{"encoder_arch": "conformer", "model": "encoder-decoder audio transcriber", "dataset": "melodies that start on their tonic, played by one synthesised instrument", "train_examples": 26041, "gain_aug_db": 10, "noise_aug": 0.01, "time_shift_ms": 100, "n_mels": 80, "hop_length": 160, "input": "log_mel", "spec_augment": false, "win_length": 400, "tokenizer": "char", "vocab_size": 20, "encoder_norm": "rmsnorm", "encoder_activation": "gelu", "encoder_mlp_ratio": 6, "encoder_head_dim": 32, "encoder_fused_qkv": true, "encoder_qk_norm": false, "encoder_inner_norm": false, "encoder_moe": "soft", "encoder_drop_path": 0.05, "encoder_num_experts": 32, "encoder_moe_every": 1, "encoder_expert_mlp_ratio": 1, "encoder_slots_per_expert": 2, "encoder_shared_expert": false, "encoder_subsampling": 4, "encoder_layers": 10, "encoder_width": 128, "encoder_positions": "rope", "encoder_kernel_size": 15, "fusion": "cross_attention", "decoder_width": 256, "decoder_layers": 8, "decoder_norm": "layernorm", "decoder_norm_position": "pre", "decoder_activation": "squared_relu", "decoder_mlp_ratio": 2, "decoder_head_dim": 64, "decoder_fused_qkv": false, "decoder_bias": "none", "decoder_qk_norm": false, "decoder_layer_scale_init": 0.1, "decoder_parallel_block": false, "decoder_dropout": 0.05, "decoder_inner_norm": false, "decoder_drop_path": 0.05, "decoder_positions": "rope", "decoder_cross_attention_every": 1, "decoder_tie_embeddings": true, "residual_init": "none", "optimizer": "adamw", "lr": 0.0015, "beta1": 0.8, "beta2": 0.999, "eps": 1e-08, "gradient_centralization": true, "steps": 6200, "batch_size": 64, "epochs": 15.2, "lr_schedule": "wsd_sqrt", "decay_fraction": 0.4, "final_lr_fraction": 0.1, "warmup_steps": 1240, "weight_decay": 0.1}
Rows from block 3 of the audio encoder of a small encoder-decoder audio transcriber, named by matrix and row number. Rows with one number within an expert belong to one neuron, the router's apart. Each number is 128 + 32 x the weight over its row's rms, rounded and kept within 0 to 255. All counts start at 0. Numbers have three digits each. After the name is the row's rms in percent of the matrix's.
After each expert's rows are labels from the 100 clips, of 14976, where the router gives the expert most weight on average: "top examples" is what is common among them. Only what is clearly more common there than usual is listed. The data: melodies that start on their tonic, played by one synthesised instrument. In brackets: how many of the 100.
# router: slot weights (encoder.blocks.3.mlp.router.weight, 64x128), inputs 64-127
# up: expert up (encoder.blocks.3.mlp.up, 32x128x128), inputs 64-127
# down: expert down (encoder.blocks.3.mlp.down, 32x128x128, transposed), outputs 64-127

# expert 10
router.20 114:140090154100192139120092134155188138164111164104091092151111145149132100086183144095155126131089201136151126150111121147093104139099096127172113137113066145138066088115121183136099128122105122
router.21 092:086119126156221118122140143126210125116107151128076162148127141110164214118161148148128068177152108081122097112195147076115109105092152133131148088111143138118109184150114117133125146115083168
up.0 082:102108168139100115167137098157140128099165133188133109089113153105134148101054130168105201059120127116169151071105123150175132155106169147125131091128077151122061102136131135139050133169109122
down.0 073:134125111143149161081140115125152142133103137083121149168140118101123121143146160120176095155129118191106118172158136089082066137141124060117155163136151172095188218165070116157153169071147172
up.1 080:162086155117187128142121161152160189169116112091180124133141096104085118152154170108188090182112188139120147181182176126118123149140078077181121202116114128125103168122100141104128146133132182
down.1 070:159127096172090111135156130163118086091117113199080139085145191135156116094085111169088125118169134078128103111070073140123178095168145128175107102184157107152133062076186142140104140164137149
up.2 108:231110137119166071114082143110129151132098120144142134136135090156114088170055168102111142159142150143102108210125167187077168137114087104187152164134130131163102142173095134125138199128103213
down.2 099:055146141170166137138169129117132134156092174147136136087084181159183181085169060176131151142060155078178139095085110107105105147122169143075083114134158126110150077092154140174114060124153089
up.3 110:162092139116149137129134120139166195115081125133160096137133088072054119129096181093082111108170163150122118140197112102159121088126072062135147162084093146106117134136091161082106152128170161
down.3 102:147096061100159091127046169078125052128126135174061161108139151136185139128145138102127116157118071077136139146115117132098138132106127170147079091156134067159127140134159147162125104088104138
top examples: the note B (87); tonic: B (37); marimba-like (29)

# expert 6
router.12 093:181086140092156148125101153176121159148114056135103140086096130137125100129173202084136121095122168172166142154109151155155197140099115135099127192096087158114045147125089179138119111132113108
router.13 101:095182138132095142126144152109134089067125149111100119100141158098114143190115143155114149098154065077163125133147149084097105100125142140113114190073126118134199114122111091084132152138181077
up.0 136:077091154126125157087155149136157145103117125140160122115104134132139107129123164112069155026139171141138137104129070079167113113151084062149166114093110176085123145147110140123109145139146116
down.0 111:115098158090178144135112102128148095151134128112129119160121103136156135125155116126155101164096144126158176165115202148084144182076105167118099073121157101169103132130130142196122149046112172
up.1 135:140073166104174188131151122140140238149056144130194109135104118097121153108135169102104149139153169189126111122121102118160137132169071064111152122099126146089114115115092119126115166148158136
down.1 109:163112112121117093078085115061144121092151110170052144103110105158127095163116150156133134154138108115127178160122132135093100158056122188172137092196104142167079140162097156211135158088110101
up.2 124:111120128101222130105103153118111126168144126128128128191104125098147146156171146139155096255086137154142164190137164137043130144109108120127108101135131124189124160138114161140173107095135137
down.2 140:116122179163067138157180090161110161102121115155157102143127131105111113084145142139083141105121141139146114042132125132234136097148144126143158142118149164076127092119146117104083119138154115
up.3 092:068130121117117129140087123104207068120133137163164131141140155095151123113105074145085155062126140046108165061120122182147125148120198138118065117158127102139079145113150097113111107147123099
down.3 102:142153084144162133104115152083104125118103176154094133121185040152104139164111129137170048203185125171160096173161064109141161096117152143088154183114125106123210171142062131144151138133116125
top examples: tonic: F# (38); tonic: F (35)

# expert 18
router.36 104:131077159126197168142034174133109101174113144099109122140095139136110114081148175145132158133071127148126170163108131126119116175101103088150154091081077124141104099088141170109083124112116142
router.37 102:085139133038165144190078075155133110131162153110150087134129114086148138141147151081120111104124158133113118099151192094139055165107074107093144111130111119171122171162147112147145149081140209
up.0 068:102151152068130129161157120180170035134170140140144139097100137106107092143104120150091152096077146061153157067081145148125126156115145149105156095079097123150075087097129117155051125149153102
down.0 063:114157063131118148116133150091103079136105115108114119059133097103135180111135097129148089138113175120129138163179074096117130136128174104183089148082108194127174191176173160023138131119152135
up.1 066:088118143096163132134179142121162162130160062087115110123130127134169162059192100136130097142081126122128137090084145065120095172136128120104095131127110099120138106111123159139180057074160091
down.1 073:116162132213123147080100105165065200128135182159133145125130121098122161120077138110102169095137144160105104109137051149203101136133138152128177129124147117104155112162099087135089171147094173
up.2 141:178123140133185122123100140092121205124096146112143134140118093102095121132139182084150131155186166154095071155162142121108115119133059032168161190100130148143128146182117147115159186128110129
down.2 155:139105155106068118160132126153137121133178136165139122129083138160165120111104085161101161104099119112166151079093148147131127155120158182142116079155110134123068075115160135188063111115109103
up.3 135:158137125148158120110119140096119214134128145094146151139128091087091120145146192098138109148161165171133065171149136114097120117129067041178181187107105187134133157168136135123178171147114155
down.3 146:088123174110092152157106128139178110163179098145131109174086149167156136095109112144095169088096149113129183074087136152119154168088146173120123085136095116117069072128165118192074135122111124
top examples: bass guitar-like (88)

# expert 0
router.0 097:146116139094098160070138114127107114112156135085114103199184102146154071141128188115130125177094024157112144112128144089128122118095062112088124176108153125117111090106113054122176150094137154
router.1 082:130114133126124127157088108124109143128187087073145126144095112135139116092119130076126118155119117154092104140093090154149101127070139185115128145151132065136148157153163122150120097100070122
up.0 111:077189179147125143068130169116115121167145100130130159120135093101152098117172161119175139116062135115135153127085162112135076179162122104158095157105084157147123212174109161134132122102108144
down.0 092:182089117146128072145157187164175160081151134146165124131123143168105097127076120128072133090100135149160110071155147109172115124071116120158194101094132112100118085126104126056103092148119086
up.1 074:122145128152113100197124108140135089132140133176110106136089150142121130107126134183080128112115198130141170071143066124135143187054034115174140100139060145164140150092112144111070168130121148
down.1 075:131107144190140123180143148153140122149090170114157138100138077149197156159133151095185046209165089170093078155101115152127120129104127111148114172157170133079151168117156126159167113120115177
up.2 102:088129155107105134112114157105176122161189146162151133119074136156107103085095091134140157104108129097167199088095167181136131164088122178130115046138081117107075095144122166142099088096139122
down.2 113:121165147192146053105149110170100121075121181124093132145168174117165151088122049178161115150126105121070074166094112116107143120130117113097139162177177113147145140149162093120117081176062149
up.3 076:132117180119147106177158171131142149096138073158124139107140145125156106085135123147129118116112123131169167112122091153105112239085124137154180111142104121156128102173119187116089137167105075
down.3 069:147166102148130141113134100122125129086160176055100133150156174090099137162122131153119176155116140095099079156156119123118132169129170111079153120174092129098149123105124064171089202154122127
top examples: the note G# (88); tonic: G# (69)

# expert 22
router.44 094:127088134105131103146116202133101122107150094173102128101101090144107151090154188098158150102086167173104114159143199179035142144138086098103121097132080101132119143135061185159174143106134135
router.45 092:133153116129172087096167110154136143143104134121135130186108088145183139127143133122225120151154144112070141104163130144186195141109150092072117132125106171122100087126195157078117128091055122
up.0 090:041102149088131200139113156106159099141162159145103151125129091103153158099159124113169127140130118144168182122114157038096062128135134079119125097095124130104172160101125177131182071071152073
down.0 094:142131118092128149126142111152080133083132089110185129176127142129145100137086131072115104076159158123095074120112135163162190095156073152141177163093133147133069149156152108106072190167109191
up.1 100:133090195156174146099128161109132208156091149104174103108093107105096157130125182129137116118129173173147105130156122141125106137145111104152162152055128137121176141137079164134188177106101173
down.1 090:112127093096107115129098097098154125138188119130127124077166110160178101177092146138104150113139101101121102102158131164153154195103158175124105086175133128188118111119126109216074101110118125
up.2 080:059126196152113186168125107119094141138176118173130176155111126072162137140105117122111144093054152133103165100082112112125078148160180103172162177092094144126105077151092087117123139192135151
down.2 073:147127105133132077105045108075149080109112176156112070141141156187172138130095156099145105186131167166105100129135153147090119105118139061142086134126113090143138133113144146113144081058136108
up.3 076:142073111049160117089154087123152087126135178140082104120161161144117102106095126084073138085090128142117138081107175125080130146125101177139102108128190136194180179116152127164111156117097118
down.3 076:080141121127140171150168191179058145098118098152141104134130094083118151131125128174196126166143103153140102079105157088195084124110126098111128137168077158115186097095155136144189102069171117
top examples: the note D (88); tonic: D (52); tonic: D# (27)

# expert 26
router.52 082:089104162107163154155073074129137100148075125118085141184186108049177169156177126122181131101105187131156150128129226150091109153122152156084159154108113123145051210111127082120140191122159124
router.53 104:185099158093209102108129161080132159179174145134125135144093061128077115120139151098114165107116134162156134144122100156081158174121105119149152050158101160139132138141107184156103097085137138
up.0 103:058143138125138119111106112144169094104156101163098144115104147152124159066172105154164169122106144082164189062059111137122134173086217126161079056186129109160154172093155155122123108129151070
down.0 104:098158119139147148120155108152088187118068136092181131123144133074109117159087156096119119089176155123092102140212116116177149115179130118087163168069172132110185090113112133070117194140141149
up.1 108:163109152155133142166158127068135179121120107110149146100103119129119104162109175097087132110178151155134134150160142080127092095131061117172210176100101173094133155164092155102123183151131133
down.1 096:145122126084131124136076106154177082118182131157130122122135137165168125119130130139089127182075169056153132126088097202126132196085173161116109067127141157140124104097174159199122128107138135
up.2 109:101152144158120136131166121151114108095166141195127183149083143088136130079126084173186150116145099121154168104081164093098076153135158110159109124134135207123092173123119108127146113121104123
down.2 101:147104132141172120104126091151165130137106131111184060130133099169079174151113156105099091156198152137101107154181127167159171127124095111118193106113108152104165080101123144091125165149169139
up.3 094:129144100120161126102098138130156095109194180170080109125153119142130121103190125135192129168076088109170171121115157111078123142134187150155066099123173156144134150124157170137161070125156077
down.3 104:092140162158107167104211112126094181121101132122190094152078119066117142111100105129103162071217173131116102121148127143194113097196122045112169146082117185093153127130116114068115168180121132
top examples: bass guitar-like (63); tonic: C# (43)

# expert 29
router.58 093:165168129076177139112166107088134155112178129138139145166142117114187142135110100123104152155136027123164124156109135121102179150163143107143125137117199166090121138105146131050183110061146096
router.59 101:112140114082041157083146123132134127079084088141117118110142124168118126185082145124128081080155093202099140110126124147164129129172170157121155193154155100148102130138106136060143171130137120
up.0 123:125110143109180141183103144127108146163081174103153095197139124092144135128160160093129063208127148149136133157191176143061172157115080130153136104129141158178138159131104139179157107127144189
down.0 123:119122132157090136121191147120120138096179101140128140114114144165135103105123135152123187102097158122126150092039082141118085136117169210146153104168151121064062068109159135146070109140114097
up.1 070:091145174143164121169146075166084096126142134170145141088124075096139173088143114100143134136113173088174147070107108109117129136151099104152151086117117049110132083066112093093073149131213056
down.1 073:121126147106228122140099138081162104073162162112117131099135102151096142133123139072156097151147140215110066166106106117111118172080099079154104160098119141113132171195106155099066154095129157
up.2 092:138105125115206144144097117105106130163129153112181113162118044083144147142165152124115150208100141099135115188111147152081126105084140117150145144179159174183120107159121145122131156128116161
down.2 090:107096155101111081183150168130129133135145141142213103072107123200102109106127165106096150085172165162137207065129137147131121114117091141128166061105099150098062176083113150116088126121135109
up.3 106:110109165105199168129081149123137142184117136106118113171124095104138140130172158102144050180096157152132120152137159124031142146081100044144106150109131158161117144130118162134157130120119152
down.3 093:129103142121108149139148185183120181116133114146170137128108165146120117142098182173098172074127136127116157085077165143171085153117129180114154072200164176109083103087071075127102146100093090
top examples: the note D (75); flute-like (37); tonic: G (32); tonic: D (25)

# expert 28
router.56 089:048140145110127089101154115120173166081152126131150140128185078099090104086162146125080107154171103112195112109185097118167111138150131147063104095173186134141159112114143113181125088073068150
router.57 088:127089113125174070123156126114121095088161118110145110123139134181162110148218098124124109166150138140157104112182157128098127117152090177101158086169180074089166130162171131137171083077121129
up.0 133:128100185125106128118145151091141110109157172175139098110065150139144168084097119177096157085127165111164131077112093144211098136119150164147128120107081098069119068114128152137069093129146077
down.0 141:148149084162131138105069107095094103122097134096115130135156124111115137195124137106192073184156095124090089200148108085099161115132078083132136175115108100150179212148118140129177149161091156
up.1 103:131139115099183134166094136094132133122127151124137150121117095115081122167130190075198125149120165172167162182141144147088141144100106082122132158132101126159111182197091127155138179133125155
down.1 098:140105106105076118165127140164166115114127134116164133080117133179162143071134125176096105142077115105158129086123107151165137144056167131126096052143110089154142066094191142127126113108080111
up.2 080:084100152071204121124069180113198144129126107136113151163128116160104084155138141068143138175129161164103190157152165149113151178112129109149171169139157129132102145162096160140159100051128186
down.2 072:172136166155095111177115106134104161086108179173187083060121116143136134058127112124121156149078166145122121105063095094083128133107180138117121096141142162129114097121161122195143135099130132
up.3 064:135188196108146172104156119108154166200151148111065101181085134126126125126189097120157165075117142136183092115111112082143097121122123069130151160114061143089110125110112104107071144089087155
down.3 080:106104139112144157089089166123116125103099113142139194118113121067103071127080152131151129124204122121117114163162091150199132090114057138154123173078178144141086164173067115064110184126132145
top examples: the note F# (78); the note E (77); tonic: F# (36); tonic: E (30)

# expert 19
router.38 086:134169142158095111173160109208155130100102144102076158159112067158166125119131129165098162103148065141080105155155076107123174112121115122118085140123102150163115193133158067081152149120193181
router.39 092:136113167108069124138128109141075155161152138138109172147123069109145143111106168116154073178111134126136102129113187163121143119055090123110153088096089115142118191070126111137139162143079177
up.0 117:107149126072075103160076107148153072114175129162088142115140195124163158087082122130121162100118149107122217079101151161154098142099232172117088082133132135176096071121159135146054098096131129
down.0 108:152136055158146168067166158044129108108103119108096120135130110108133147142168148116156111207158122147081101234170103086112134050114094095113128157115133113123162163151102119108123087134077136
up.1 103:082108200146115201150123136145156149173119120110150085142111142147113127149117129108108111078111186154157180076105142078176061101144142082083122104116089046103145160123108166133121095111203122
down.1 099:176119073131122074135121129137100118081147074172091103112144119089146045111095151165072112160206125127100100140173081202094190159108153145160165093084135102189123130161171133158076121112064123
up.2 086:171152114139104105150099116104119123149149124150205097101088188128086123092046129169115142157165161153111177090105148205101204200127082167164116118125128150169109081076189090131101180105081130
down.2 083:128136101106123095144132112182176116174131163100125108138085111074110149118154153077151111179088114186131121139076153068115105098121084108095099115079121141083161112143100171108161084173156099
up.3 103:126096160113107146182057092139122103119163138161134095105105179139113134159052080157118127092081130133104207111115138182150142132136183181076128077115119104162111105113157109161075131109135134
down.3 091:113152098127132095095148119053131122116119117077090124140161107099138137174175134071210104176150124116142093158135107072070117137139120110170101169136168131150186193164145107153152108092143145
top examples: the note G (70); tonic: G# (29); tonic: G (28); bass guitar-like (27)

# expert 23
router.46 101:141048142116132186127078103181098094186133135079145142118078099084139096121159161138120078102067200136131159129076126140104182192115097138080141129111116119150135089139137140133104136096112135
router.47 081:049108115058143148106072148126160111157105151093079170162194077125174098109103134128104067160140127133106157137110184165102119114107192109085118146136155121070200154139121095116100127128095109
up.0 097:126104139116105162131160120122150175076125114138188111129136202134102112121087115156064139013140143174120173098113096105168134132106108130106190145104111164131114114107125129133044163094174116
down.0 095:097117113087175101129037148121126094115126145131093128098143135097129184136131088145172097163126132122131078188165091122052143121074090133114095116119112077169153150127121108164146126118131154
up.1 129:120155128093174128115076165049129113116188139144096172126132137124120099160175115131185095142124134131108121172184175122097103155111096102168114077071108119143126147164136143139176109089101092
down.1 113:171091172108149114151193094180107152109104155121145059112139102124168162088144143129105113135131137150138104107107137139185109096137133114142134140141151135125134056070169156073108145151126114
up.2 126:140080158138190147147125113160148191129073107104183134135111118119073108170122196078083071147177167170108121163188114143118111111134053119145177134076129168114147148087094125134154156107123153
down.2 134:157126151098149117141130141128134125174175104153138130137101158140147110064121105121126172147096126093164181121075154140096121175045169167140125088171133146174047066119181141160061094100072092
up.3 102:065166141069100139117102085161153092125173187144113124112116131121138147122128045141142168101106122097152158068081145110185083155130204160127106098107094102098114105090131143161081101112176114
down.3 099:141126112187148112095145184082092127105146095122069158145205127147115137169121128086162112119152111161101114152136143079153149137159128093112110215128149150156194195174121080121125115156118122
top examples: the note C# (84); tonic: C# (51); bass guitar-like (34)

# expert 31
router.62 121:181130078134146126096157173142093156102105119104156090179191080060132104102155173165130122143114080128130122138113152157118169131092147088110113203136108161124114157125099110113171218223119142
router.63 097:098140089097133092108098222149099113155092079142124165103181109105116129127180086135112132160137141081122057160146131150112158149084055112163144151162125140209120099178127159120132211116096157
up.0 129:096101175090132173193146136155136061139151128121166097115111129106165164073146096139066139084073183090128134086090146168137143156111167187114135074148068125119111103077130109162097104083167140
down.0 104:139148162122126109099120160065130121116143098134125171127131140147106097121098157126163133102127134145156138160144073095133128142070046055175140153105098169148118180193098153119115163119118099
up.1 080:040129143094127120126166132182157118124168121182126100103094172137102155116147107171077157055043168125143182117095104115100138169118222157092142087120099158130118114130111148136088089141171065
down.1 080:178061163143083095113158187090097148148128075145177148159157156127118076116125163126098152151141136160163172088103169133146128074143106089138167114095100178135165115141152155104110122090122176
up.2 132:069133141094122128199087168082126063151180130181108167080071187149115111126087109094130129062125120107135183136123131153099115163090125201188112075136103098135097144109080152162118140127161133
down.2 110:136153098181141102115098153065113116093174101169077145130098160140132165125096083157129174126124109057139190098094139102096123101078108170103099088168146114125120143127133148178136118130109090
up.3 107:093093133103173139127123105135189151122157206073156100126095148147158175127143135100107074141071187127112138132164123107140082115122142121122114089115165077087123092075142142177129088094175102
down.3 084:188064158075098088108187136128151139127134087087138106107105083127138125122160132153095138116161114125120112063097135183178140130148206114109165163118115146098083058136188103099076085158163142
top examples: the note D (99); the note A (76); tonic: D (70)

# expert 5
router.10 095:182102101071024124124154188109082120161146107099118133086109110109109109102155181114105077112111160120083150145137146185104157085115102151085110115099061083182092107121139147138188118121168167
router.11 088:116089120121073110124122183184119109172146110100063119147160109096130071120110171126099090115077106164134193154099161161119092105071075087112162142092122133175131154178143099103144124157138118
up.0 089:148090153141108122087151119146123140063172159118130132161114164128094115113066119189131151129158157137130149073150115093162155140168142095118167156116119145101099112157143096107072166137092120
down.0 090:128157101099205129146163068111148114134150149093120162078112169126119153090168178110127066158149135131170144122176111100079132105089106144103151109092148068130177143085159144143157079120141160
up.1 088:152122129160116116122160112141130141043117173146130089149106167136086127121078135156092130123166148139100124061117112134158189179136141104130153100129108141140136162116126120093038231159087179
down.1 094:082165167071188135111128137116126148115169125073071162113096140173132167138127187129168074149103157142185143134146092077156085142137097115064107055126178126098149163103098144105153107141127089
up.2 124:099178108140084148150155123182107122130124159120147102126180111100127152131092123161121127096132141061066156092106101125172112119188173162109113119111121130086184111107121068089153124180164159
down.2 130:136166156168110175134196097157089151124099188126121114140150097065168152081159066166135108146166131130154068102127121052197112121188170089096130162144157115083186097109119085063144107144140126
up.3 114:086188095122071135123116076200104069088108170130118117141160100094080174105089132149135145101135129099095124085117101139155148130155172169082104153117156122127134135123140079121091146131166126
down.3 118:079155165151137145099206140118118158143164130113161133166119084124142205078153152142127133104141110129114097140099122063125093145163129082117114151159149134093190094156144078127142098130069125
top examples: bass guitar-like (37)

# expert 30
router.60 104:174168119142160135142109141106105114120100140103104159146187134150119130176162092139176103163127117117130077197152149096108146137128081116114058157132163076156149192110105127161169124171085111
router.61 105:129116068155188116097050159103153128144087117164026157134138135116116104162120085115136108159136107106148112160157102118085106135139087093098121173133146090086123149184110101115161099109128145
up.0 065:088153121104132160096083107124139107120193087162062121164138145163158116142125128090161162109109063093119175099127107134122113145093170127092087073144140106138115086109086168109118082100174138
down.0 071:118172147110104188129172153142144158079106122156132134100131144152041095161097143115060143091118128150177084101102110136154139134167111102146137138124170142124083139134141104119044148160128119
up.1 059:125166116138112147154160150149129112131113171154060168088115141134082108129099038166092103094157186057105140123076124094165111096140157122140085133219201128116149118089144057151112144109074156
down.1 068:159116082104080112080131156155108141127089081190171108148105113142087154156131130108111169115159114173151123155153064157173168093078118061141142164091092168129098103153123154042132151208123097
up.2 085:084120110136119096188078087151130105141168159142142072077152151175091140128113076134104115152119110074138132103132137167140159164110182175083106084136141121096149048100179096173103087147100148
down.2 079:106087164150146167082154160140102181117159112097165153165105091086087154127141132146135140087129102114140131117114113120183129128214128081113169151098121180048102146127096086113069117120171085
up.3 054:113075114070166126075107154123150176159121176114131114113102125146085074154143163065130052122097166130133105215105142140115146143087144105121082140082110165111089116150107157155101179104142094
down.3 056:193118127127107177180130128100163141125127149132156145123073130129158109131063060079082111153122138142142150115083114102186069130101063155129184081113118111156065155151191116080112123080138095
top examples: the note F# (80); the note C# (69); tonic: F# (36)

# expert 8
router.16 097:086121158076080168090175121151178118150130105080169133127134116194173174184166134062082157150157066120110114190161091096152151100114127117123141134114103117079094143131116104067146124159114106
router.17 106:123130107106152129153111137081138068156183068150086103126143116108134118110176104073190108185099107139093134178181167137102109133115088167114105140120130105150125137147070112144195130107115151
up.0 120:100137110161169107070126139060106155114098111096127144121167154117107185111160122131139087207142070148137089152134127095093090059143095091169108173127173134089179126133151111109153101153113122
down.0 120:100074132108170108176097165148151109178178120126133130121093121155159160127129149114098169143098176115146149088120171178071176188044144141158142079137118116156097074127145156145106131105122136
up.1 097:151159095158149126118049163121080094144106161144130114093184138143135161133109068166202125167140108078087125119119116183131147155132143166160096140198203103108140127129223082123140096176068164
down.1 107:090068169104174165132126156133126177154109108101164148170093080112103132163152169077184124107117171166172129149094129151083109124098140080115132161060098140072113126102104175128120167092222106
up.2 102:130089159074159128179092124184173078124193117160142140137117175165112108123104112134097192088103155079149196095086145142145108167111151160114134063132126136161071126160149116131095096120098081
down.2 099:108208088166151139119111113079095095116092142139074156116141142105151145123106066154178124135169121131137105143163118108097170140189124119120067176160101108170160191096126113168079090139123142
up.3 109:081190125140074136137048080133084085143165109172079147145175158100133110128090068160129178095136103036073148116081110156166144148161176198087077120153165150090113124132180093142133113141104135
down.3 105:140065154115189107121131168152154177166120101074156114125118054090106109128164159081140084198150182154181094151113121122087147142111124096133143113082088141181105138124120149136142151125151119
top examples: the note F# (73); bass guitar-like (38); tonic: F# (31)

# expert 20
router.40 105:156098127080173129152069168135148126176098154139139102163085090102115122062116178126100059137128245138149171185097092144108126171069095098121158080133076160135105084150113147112127125083109082
router.41 086:127180172157088173174116178142133140133147138135161118172129156127122118214147153126123079103107099163129124078139166151073151132140107128103123094086152125189090154122094109129131123100129136
up.0 123:142108113111084085137073115169113101132141110160135117165120176146064093147029144110101155053140154161084137130092152183149146169105137200165148104119140135175091107119134119150086205143114156
down.0 138:089125138108206113081099139098136119148112125075105130125148067104130189104219131148170116175071091084156134148131156110085117142139139119083092154126126120129178152096128156145159075107155117
up.1 162:054145139098175135110093162086155061125192111143077192123120142093148119106201077139202116184088116116161177144124149111097093159131159130137091100129110124152130134143130172143122095077160077
down.1 175:147111159162116128135199110175123176120056128123185104126137115118105131109124135139079138107181131145113097071130106124169158107165137092145174162140145165113118085114160108077106149190108121
up.2 064:129077077151133103131126142110136117082153135108056166097107131192148124096196123093150094205100155063144126168112124155084162181137183121149110164142104157133147132135156170175125148114104194
down.2 071:126131192124169149169201166166080122135111134100145132093103121061178134095160125124118141098098173174139102125099139097157113113153110134156156086093108123082099093108147079111137144117191123
up.3 085:177106099127165068108102159093108155155126151153167113151116132149113097161058181076138090162187146144122135155192123128137176126113062105172176108104123143181108114154144145188169189144110143
down.3 089:111101113157115125158189141162122131172150143102108111124160122098137144119174099144111141121068132124155149091053140123085069162119157131159128106149152148087101106075153149128119098151080075
top examples: bass guitar-like (85); tonic: C# (30); tonic: C (27)

# expert 3
router.6 094:104134145145105190084091167101148112195130151171186137158110160105097139196071137155122139202077122180119149122124110111070100070132127117098126100092125083119165137139097141164200153038149134
router.7 092:130108183093143118139081129136141157192044131080133156127092152125119152136149167078146178104106087143070118064102161094127127094115125096148100106070143179149121211127084123108114151071115181
up.0 083:086145091075096111130167167105155131108156134097135130094128156136169097097156114097121125108098104141160132109172094118167094112062167120161190097123147118105137141149136138088092148162159050
down.0 076:120135082150145163099097141119047093152123075121123109142155161121096117120135147128196117127159182152131130144134138114069164124156074113150111145129091105183126198165125090102240191128115196
up.1 073:056162113146086119105132038124098099127094110194131165113150121090118122106129092137136109109161165033148082117101146111136139172137154116145104097086118124125178119090133090107123155165137142
down.1 079:090046142149146105079090183131189135164153120116131129123096105164096067152127143110158126140163081194120128147158109169112154122077103102211135123107129138111097147167110164109121126096125157
up.2 086:078114136100121124166168112151125188110144146129129119088105156125116137157151103143121098088120109117101140079131097131203129085169131109107138125102116115087134092155142117070080122196140120
down.2 078:122065094110112167103090115084108092109162086119099145099141149133109139130135161136146146187126103112095164173135152116072158122061094045133099134106102127158133170169115161175142140090122104
up.3 154:134119118091198154082086165094163103139133085090119124166125091111157122121206139128176125211098129151163122143115119105086137184088136089116116062129139124163127121179145198160141101083117119
down.3 169:121152117161069134178171059159118150130092140167147131132115152112117145160061118149050120052164138119083140067123155119183081100177135162111138112128151101109140106087134047121096138155126137
top examples: the note F# (96); the note C# (68); tonic: F# (44); tonic: B (36)